{"arch": "unet", "model": "image deblurring model", "dataset": "close-ups of made-up surfaces with and without defects", "train_examples": 203450, "image_size": 32, "crop_scale_min": 1, "horizontal_flip": true, "task": "deblurring", "loss": "charbonnier", "norm": "batchnorm", "activation": "silu", "widths": [64, 128, 128, 128], "blocks_per_level": 2, "block": "basic", "attention": false, "upsampling": "nearest_conv", "init": "kaiming_normal", "residual_init": "scaled_by_depth", "optimizer": "soap", "beta2": 0.99, "lr": 0.0016, "beta1": 0.9, "shampoo_beta": 0.99, "eps": 1e-08, "precondition_frequency": 50, "max_precond_dim": 1024, "merge_dims": true, "one_sided": false, "adamw_lr_other_params": 0.0024, "grad_clip": 3.0, "steps": 20400, "batch_size": 64, "epochs": 6.4, "lr_schedule": "cosine", "final_lr_fraction": 0.05, "warmup_steps": 2040, "weight_decay": 0.3, "adamw_weight_decay_other_params": 0}
Rows from block 2 of a small image deblurring model, named by matrix and row number. Rows with one number belong to one channel. Each number is 500 + 40 x the weight over its row's rms, rounded and kept within 0 to 999. All counts start at 0. Numbers have three digits each.
After each channel's rows are labels from the 100 images, of 14976, where the channel reaches its highest value: "responds to" is what is common among them. Only what is clearly more common there than usual is listed. The data: close-ups of made-up surfaces with and without defects.
# convs0: first 3x3 conv (model.enc.1.0.convs.0.weight, 128x128x3x3, each kernel summed), inputs 0-127
# convs1: second 3x3 conv (model.enc.1.0.convs.1.weight, 128x128x3x3, transposed, each kernel summed), outputs 0-127

convs0.24:499504502478458469485482464581512460534470517451442496457472509488481467493484518523500504506491497453534242529588495471474474529497469492487473522470489481486462503465522466461488501488537422460495483525502450516450463517541459450453513492528488421455496475512501515489437465526481493497543476494501499523519498406425519498493507571415515554507497441521486515470506508513459465510457
convs1.24:387473489473463515470461501444534525445543497488370455542536488505486498485515566404527478513489513486466300469533498482527543462546494465495483573480501471523517527530470519568515475445469584548545481498499496551518501529478510489550515488467473515491488485483484497449529514479449503513455481501559524481467512502508489453541497472488511464583511555465454498510577485504460521481539
responds to: wire mesh

convs0.81:520512478498527535473523500496514506514506524457471575490481506545482567523535620558440502525502495488463474512487537511498475462506497575537490480494478542468493446597530488453750505504529513518466442523474506502513430540524471503522512506522543482514513527508455478463500479526519488496494491515502518539477485438424515502475553424512515532584543510507525538484522452517504461510496
convs1.81:524452485487380474500531493584485502426483477520533478471545537513472498488442522534523475447499511495529521456404443502516454556434466520483523489516502426483540507491482470461378522526522448481524577504471506485461498455526520481515503497422434507518467528498529558597490500510491491483461553424478534452494479554536467445499406459527462512462473406501513521476405493512497522516490
responds to: scratch; wood

convs0.31:442477510481525508484502467527534548471457573514495482509486540521504514570482487508443504387458505471560432483538527480537443454508503597471486411506436514418428516552558535459457471508521469503497486516493511493523483550515462490488477497477484507513498460591462557545481442515571523543446354490477557503536495524451451460561505496547425474507490464522484500489517539488518514448544
convs1.31:519475451511500444477537510454458532486586467451475456531569510497470502482529554574517451581494459493484519499530477512529558523468587396497531515539531521563625478514463567483539454531442477510534518513528546547403464430506556493521555520499456466471491467520490469510573447487511502460539566579471504505522525566546461486495489529473540514504479456525527540466504487500511439529536
responds to: tiles; specks; crack

convs0.74:523499573403516532484492440554522539522572479517463477533476500485455469519494487520560515493488468520476549435538474549536536464501500490430482482546455521521489413540462500471417537517494489482472518500524544497595465534439485489482481500475505501531530536490527517552509474507457569527355411496479557506513599531460460569500515446525513556467473506553511436529514520481534492445563
convs1.74:506564512490554501461631472518495424543501565550496534576484518494574534556498472502469510483514461427511494509425515495471540478475472609500521501460481501553514543519501506537525542523481502512454542384487516550518501525491541463507509496454481572463483480487567542446527455456533450490432483474533506517484473500591550515496492468474608485525501538442494565510462527530521467544538
responds to: tiles; specks; crack

convs0.37:438494523495548528497438462512448483489457455512452391464493494533501520477515394435497451506530457461412535454507508531558514455499471505476486533430463484486541479364532457523504491515543557438464538516511494467549526580425536445522499502507505517446511463444491486468496503466439466528463505509501528479515514516505427522410496509461551478429487470473507452507542509502488540526593
convs1.37:545645540461521464505490500504551452536497478410480518521447507522574504501449502459442521483470501528585420527506535499506480446521542536530539489492546489510460532541448503465505562456471537534460505464554489521466455470471380452483526491543452431528461476541526509533521493525556534570414506535531427493463513475531567511473500447515429513498550530488499462511496447508487523461478
responds to: hole; wire mesh; specks

convs0.72:507562569552443480444491455497515522472470456496525549439413544526533471546485574489428468498491446455513526494553497518504502496471519483511532507506483445529480487475434503446405466427510504522435434507506439434469508520545471507482463406530444453500523490520534553449467508504500409465575466522513446554480427456476457470529462516459539520496480465570541580491492501463531523543531
convs1.72:425476466508519494531500532501379490534452506457492530540464432479439486480521527447461494483512520470476453492495515505500492455510479484514423512494601523507484491497521555562584509478447535523504504569534443484504575515495540440519499518549474546484408462454502502535482473473500498511481514489497437527448506329511405480509536537514524529487511507463495449492517452476401474496481
responds to: wire mesh; specks

convs0.64:463522556517460543463491297565513575493512475506516429509516469472481430499571491474513485495515524545493515469496530562459539489439487451503503530437492458479479442481492475600527528541482513454441508527503369465518528534467524493491511531569496491525490473494483508471492526450414493496514434467515540500532493505478510517512544515502502574468501469511450440506504539472496542481538
convs1.64:510545532506531496525509481466456435552479528514458553491485473488561531541398511519434508501480456458534461529508509429472494469551471613422477432518510524578571534491459467414413465494526503533487547329479511481515456489522470493470541449420495562435493480506507522467521480466490502456477528459520435474467478531528494537519471495519537527500482509455495537502524509532515494493498
responds to: scratch; bright spot; circuit traces

convs0.90:466490502488497515488507496441490522443420471580476499489516521589439545525504512497483425525537447460456453438453518508489474440470482588557507504463420498480516411472525476462597535490484468432462561509540515571549480558484534490529440506489506475528556503445531540520456460457556480478429538505549560447526479449518483478471515460489500486593495517491510481506443424542496537479486
convs1.90:522565497548425498557504525561460522540520490451561471522528458478537497513502509552498514552475471538592547545491503488530539637488497448436547537424484454471575510496485504513473467492609514499444514507553466479487548480546486447444529483475519522431499462528425475512563504590515507458497472498520580503580522524452499509499465447559481497502502447506509521459570529501502497479510
responds to: circuit traces; specks; bright spot

convs0.100:503490508530546489552520535522515466521503492495472504533486548504554526522458530463547552496518497602489475518362481560494525488523494608548503554513512534546524498605516509544574509481480546488538471554447460498539485498528512536472540551494550531540538497489551487474479508495567497556482557508508591519582442497507464515540470433569481504582486525491455490493473490552479568539573
convs1.100:493438463422461531462463528534501508435467489509520470475501485493479506465553470516476506475528487542481514451541520475477443519481475431492508490450458457478517480449436459460445508522481419508537584412496499496495461514496494476426502493490393531485532536553527477480449505484502549494437477352512502532468445494564528490431447374472510433447523512498462500503481491490552549488492
responds to: hole; tiles; circuit traces

convs0.16:501573545471508486458517444553523509541535457487506540458538546534510554517510537459488463466524509483470458481546531560524520449556535549579540569460453431530494563487451548434685502453434504547469489537477487522451475516465533502530487494492513428521490546439495465505456523525538487502490521472480502511503526504441476532520498555470549499574492542472519494511501571434454559509519
convs1.16:488423508472426514518514536547496480477503500411487515504487459529479466452483514488418485475431531488521456556427441441487521510498420528463493461506496536469527508485492498506416493538564487500454549435440541442562563441522415486475482501461486518520454490488541483525501438508488471572402487469479494479483410540574462439499496449466471475462436442528519447490486447518479469505446
responds to: bright spot; circuit traces; scratch

convs0.2:447562496550581527518408467431533514459481464522446486479497479545513498475505519391486551509499507435424468503528553555596509480536502454488434478444545524556474460461485503533438530479515511460417474495539492514557496527483484524481518504518507529501521540438488457522504491512528487496453437407529402489452474485497497473488478553497512476436555540499442395515525451472504458492466
convs1.2:564480463495500529514475519484536519538528477517562439570484499488589543514480528602536470539428517574586533412511499522455518413477481522533530513512449498465410489497373517514519503512410508474480501491482468458492483489544463473509530438506461440432490481536564526524533499499501490546373518497459460524492474531562468499533448456502499476505474482511445529489486528523515492521527
responds to: wire mesh

convs0.28:499440499493514392499525524522497451478561564506620516486543480473486494468452445488489457477557521527491517584520466512466488485473490470544546544482483454517487498512503406512658540501539532499512530485465478493446509411556511473519485480541524472568455409515471516513562488545458500453444561504493501505550494516473509532485495436499492510539482493511521570439528558512507533496431
convs1.28:500538488406482550537504463484430535536430475471439514592425511497497530563471484492465504502492401516520437512523542505502471497516470542469448496508504540467497527495476431510437482524525464451499544436498533524625519585503520454479485518446475593452517528474568502482434531457545512471552464569517526457494441444492492505510484526516553516513558549478466501558518481490477432526529
responds to: scratch; wire mesh

convs0.45:518572493547523447470509442502479471481406468473438455451451463462453511438507488476498448543468487499364435441447481468448493464489469552478516455488473482498539479465521495483494465472499494441482510567495502488478511455498453490470467491469488414501482468430501535474484492520413417521491467540465466479530452427455554469565515512410496535523474423483450463482499430483483473447484
convs1.45:487460568532440553560494497540491434518529529471594552496585492511498516483513531489505517490526478501571565511566534468530512467521512508487511533516487515475436527569501484500494587545447425522515523474515561539520460561406542470474485541517501549505511540525464484535538507484494595510572492486550494538446520550514429477490453591494516527489583569474537453542501554504552526494435
responds to: wire mesh; tiles

convs0.19:518458602532497495504566475476507510472531625538520443528492458496470450556464454431409472455538445432481539538475513536524524501469498458495538482586542458522547478488507463515386536464509503436584470488467491416496580510540554529463473535455484478492492464538527540532521501522482498475545518523487511475533476517485471538590453540489516489512449537501548476523541453514498546535472
convs1.19:472484465432481463553443532487453509447484484493496575443437514481481488456463491478541429488509605492532445496552492453466520544504468424565473439572493499447527492473521506515547415491520458558456457466497511473447432450523491455531501488503483408512514500439472457452536497498483470464495497509467515548517502497433502449465434431541492532427506460520464505487432494503416495463585
responds to: specks; tiles; scratch

convs0.122:431554503503516443451522416491493489481402482500472451470443457448455508461530456506484479438467446518358531511502528485464513470474482497539472475446548498477507480406506549507451520440583518467483528477532458537496456519503484478568512471545480354449546506464482472519526495483471461514503453540465509503513483527496483415460498498491512543511526483479538434478487482498524429437530
convs1.122:543486499510564451555483553562515525464559527497521514605480466567532493517495481466558461572515510537520451517624448505558548494481496502479471504553512477494478447542459535502559546584429536526528412532515559453453530477486531459476498559529555511540552506543495458482548558495538538508472535562508471454525510444470484453552501424555475528536523553553532485522501467476505524524491
responds to: woven cloth

convs0.107:481563500458464445488489509528480456476485431425490506436422469496477465494510521525443436489459499436369426488601454480467521497459510441523488485487455453441503490477500546492418489435528496474561506505491511506485434449450476467511467506517558454486447520480498530496515421495422465491463460542497497474466502415492490469474534547482560579488483448488511478457433493501522437470511
convs1.107:562487607503534539509512517601496514519521572499597487536532502518520493517479480548529528511481482584518586457496542456497481513496507505561530446536510500503444547490498435496488602581459473523525556483506499501492513580515511483560494496512539467474524503475481524558467614477491548457499463456506491485475543556514539504431483522513494482513595593511518500575534513543518443495534
responds to: hole; brushed metal; stone

convs0.53:480474597334523505512417525461544516504542431476495401476510517504493478464484481466533498497519442493444517498526555483511499455474507567456510525537467534481393523420454499457498500470464504483475547527554491498533445544490512456561509526443497472469451489436528477453510457498478492500482500525536474525471520511467467491473484410513450415478502513503512417527452508549516443453497
convs1.53:500517470488504469523575508539427539517499498520550505455518555522525503542591510490490468535508537505520450496484483516490575492522516424528543414500521517473496501574568481499493477550422505445522462503464588472489465449490528539408499512547494441515499541552537524555453491544502529516536556555478513501571499470463436517572492375516521530528523480544543544490444506440531482552576
responds to: woven cloth; carpet

convs0.10:533555541482500510558506548541551505452506459500505523469485456464506563457528471516521415496497509496505475496513540469500491495560447476476467450440517438514457534546444504512567514445427508529513442494550455513500432496512442425487543592556670488494480551483564467490483452481488473467514575522469537481476541488464509453488477518500561525552489485513471467557420505536521450507469
convs1.10:434479559519551532513573468566509514560542564528502566496471545549480491515493515462513514513416541459562461444591497477528516482531463609479529476465543486484579571536510459514484452485534506490461477501524513549477532471478521569459476482508433501477501444543520524490493523582500556507509437460551439533485494464515504508566594525507449448482523486400458524506497536530501559477494
responds to: tiles; specks

convs0.48:492528583435448428519540508575451454505518518479483441477481450506497444461504489501483411528504526490481441462522481541486537515477470497535526531480480455447506475472516575487485526479550514551523511498545470464500517419452508455486508469479503536480416487449523497547531478465381476489554461579495521431447566483466526433513511540419510496444404463432503542463469497435522500516522
convs1.48:473493510496501495443515556493585533472502534493512564504474492630501560483532558533480541487538510516482536504527463548531478490537546477474519503547441440545508514572548471520575437506511476498512541462516523520446539505498414527523437553507448472523541482486570397541580492475466514551483504562492453466510563511516495469488560518536473445478482487535543446543510509531526469377507
responds to: wire mesh; specks

convs0.110:530523456482430513516580548459536446481477510401487557519491572528511505509518489466425535531484512520466491482449507529505420481470501592485549496515553556491458559392443526581535468505533506558465463480564559548557503526502519484449475495404498541489500583463474524525484541501551489520468502528550499508432455502497522464438505475547481441550521449471584500516508478502517467494495
convs1.110:478442538482491485443483491536489507492484537463478496466580451505450525498422492487512514424563506546480506473521496487476511511523483519426502523532451471515543508520517396472529537518562414422545510441428470497491498502480477522471442496547535504464511500467479507550501518499443539463484529449530457429433655521575476511437483628479523480467502516434529502502511482510508519514536
responds to: circuit traces; scratch; hole

convs0.15:482367488417510564503437473405535497476495488493522429495496515525454548455447389509474476483462482469544566504399545512522505526500520483449557432493490484512513474472510506541529527550497528474464473507495452521543410569455472457475520477504452542497546467492465474491474504495531476535437542479518493487490507525458469484436508367471456445555521539507441479496493529491515490503493
convs1.15:525569412413566463527459486487420530477452424567460462514501514500567452534528488451521453483537524531496464536462478517513540496501502432571483513568488527455476462485519499490462451486428487500562440543501559462453467441519496524473521531485565447510489531532493500492494468514500471534533499513478456455591418469478480500560454365535481507482499458506513511445463452488462488500550
responds to: woven cloth; carpet

convs0.108:509486438519551516516533405449496483491477465490467473505528477485469439467518454459481496443494561443458540493378535468497474509536505480459486495484497513502513474506471514526473533505518516491369484566500411513538445537520475459515539505553411515496499499459505414517523468483471483513413442530512524515502532569531508487430449443534525542503565583520481419532525532485548526504573
convs1.108:550450474440571534491441500466422524510526508548473447562569433545529529507490513522520499439579561543482513467528515524476545450459477450569476497572528523533446468453524541498469525545451440521484546383510545489468530483491525542533466535423505483526575533506545481534460479504525478553436482458484403578482483509526458568507546436509521469450517485477532489490501506475501489511474
responds to: crack; hole; carpet

convs0.34:553560504455484524518539503585557544541582555562499550532459426556503483449512508487562518501537484540543535473535497563512527477518537417483491479490510490484463464498461523487419524521474469504512495483501561548480542503513495496473523487485594526542545508438524395515506495485485477478487380555509443513449548546522468519510483443503478505398502550527423454519496537521475440475443
convs1.34:485496469471521463481455474433494453471514471514486464523531560485535518551538498482442546503439544467469528489498522451500495437496525596452469496495580518528508549522521481495477551471529546494505495388489469536476374515533494465429489491452528519523464530483533508486463529488415561464578506429527515573499498473508519496540478566485502512452503471444495458528491391460488424518588
responds to: hole; tiles

convs0.88:514520516476448478478505407556481428508550484507480370461519411537540449465507464540524521468520496570450526465522485471424503524493532492596501494427481456477493428486576580529461502503469536486495496528503503517486504494480512509455501511496546483501440463458561510523544470473457549528470430532506515538556563479531509444441495474406485546524476462467478458497500573490474519421459
convs1.88:481560558492550500471543478537504552435495533499495528504520593484587510546488521475492456547469514465546496409550520472583583487529523583469489439527481500413494489577426432433478505446483547540470493526468551508501514459483466510445508484502458521504496494574526569490427517486450531456513582497522498520454435484510442501501509501534490458571481518481553500524478443562506523526528
responds to: circuit traces

convs0.5:507563519513487512478510431451546488479516465464512393493525459504538461553514449457504561466518506475486558490423528488502497503520527377511482493463475497518477500390503478509356555459482525457457484471474522449508568528493512472508535516526530490514517514555529490547502472512464519473395444531534459453475533548502481521425467517440550466467555513433480506506498547500500460486423
convs1.5:473568519472528504544482485524436467469444518442463490554445481480540480517441446471515484516445433407496454465507539442515535502482479520516496477534512491433442502494460483508534523507491489522492573536516519535513437544433487480500476446594421515503514461501532543465523515440492498494335536406484450464465449454581505482399523487512501497531482521493492509499515486540544472524525
responds to: hole; tiles

convs0.109:500534510482508523502461438544512452476490499473505500536484513502432538579511520462532506462462499471511465457498510499512523499465518451473480510537504499497478465526476547524247476506504497482545492513505549457547541560543462474431469482553489491495496487569510528514547506504512540495441383536524541469463518463522466489561457522511512496531491446536493496542465451511468496417474
convs1.109:529519559475581477508557545438437536496500481534529464515481482469569495516440488585543528467548499518546588532565496563501478501511533410559498564476412445542562488504540493499579489521504520559510562570567505573490548470441560554526487482488521516477537445505492478465509448522488485488475507501502431405487512500470464516416498537510526511482497482472517555473532573488517480521505
responds to: hole; tiles; crack

convs0.70:431486516493493531427465428584541559522418494508500438465444467500428462468488460464430475519490518467441466443519530484500488474511483416491563481517548461456481523438455480520469492538458549503372515555526518544491502486440462479540501483469554437453441478412538506483536470515432512525485528558546476526491521497522495472465521478539477436514517509581498459511536526473463451469457
convs1.70:508405574513483506451479495469450410503537494477504553460575515528491476492489546514487566483542476421470539504537518462430484470526499598492411555561483509563489527505524523516530524430534446502431519408523481517524496551474506461446478531462519538529530566455520531478507467515501511479533445432480446492498504525561491549442521547423482525420468490444561492509508488430490511500481
responds to: circuit traces

convs0.46:444428550476470527551505519511530533492494445507525477497486502464500463449504465441476510506527505488489518543518540483531520505507519448394505494509515520479477538463488487481386525489496521448376518554559500484468526514524519463502503549429448476507512488425523390461517500551508513530568461520485536520471549530501414539475442582459521528456464471525439373508508510450520508549540
convs1.46:546452550467521454451523494466528564440519578556513456547466445511509517493452471526439514575454546470507508483506487494515500477467472510438503476563542471471488497543432481508480511544411498508449509354498504514475526494498428472524508486460488529488483477524516434480534472447458476532496501511461399571519441498547516468540510403577482423479501514489524527487459527508457423456522
responds to: specks; tiles

convs0.60:496531480453470499466436473485477476502537514485508563464537440480524471496462476516521515492480489499517528500571509460493473480519536492479464509498550508484516485504499543540501490505517543613550503515505481484502486516495519481451457469548513533501501493533476492476507473498451535504506411491492413509407428488501526466475538519469539506455508463501584552506494530512495253487405
convs1.60:470463457465469505544486506594517535494450504477510521491520519489475533495516430493512476514483456507544491542426495505469507574499444381485476476483482481531530494393490409431466481500552494447476563447452520516525476491514535481512534493460453480482538521483529520504522543527506485463499557447523654504524391512511486487490381440545493521494530510504450508513460505526515566509518
responds to: bright spot; wood; leather

convs0.91:511528503443529551520372479496488530494451395522527470492514496496493512466498440546485524397524534515484545514478529485521512540486530414523475488451525528499509533467537508553417491526495515493504507486599516503516452521537461478547519477537513510475510495508477467483492469498546530505486517508502481511530498524527497532427453468490432317494513551509415428516478487531519490415566
convs1.91:522406563537482492469470473490446467472591491517515475515496507520453520520452540530530566377393421494491567475413507439528417466465456537526501468515501477515493546549467526513501538508528505520497542556514462511527503498487531524467510548476475512515426551487510562477525531511480467431522509496475406488459503526553529488382507522530503578525461479469534501491525485514527490560458
responds to: hole; circuit traces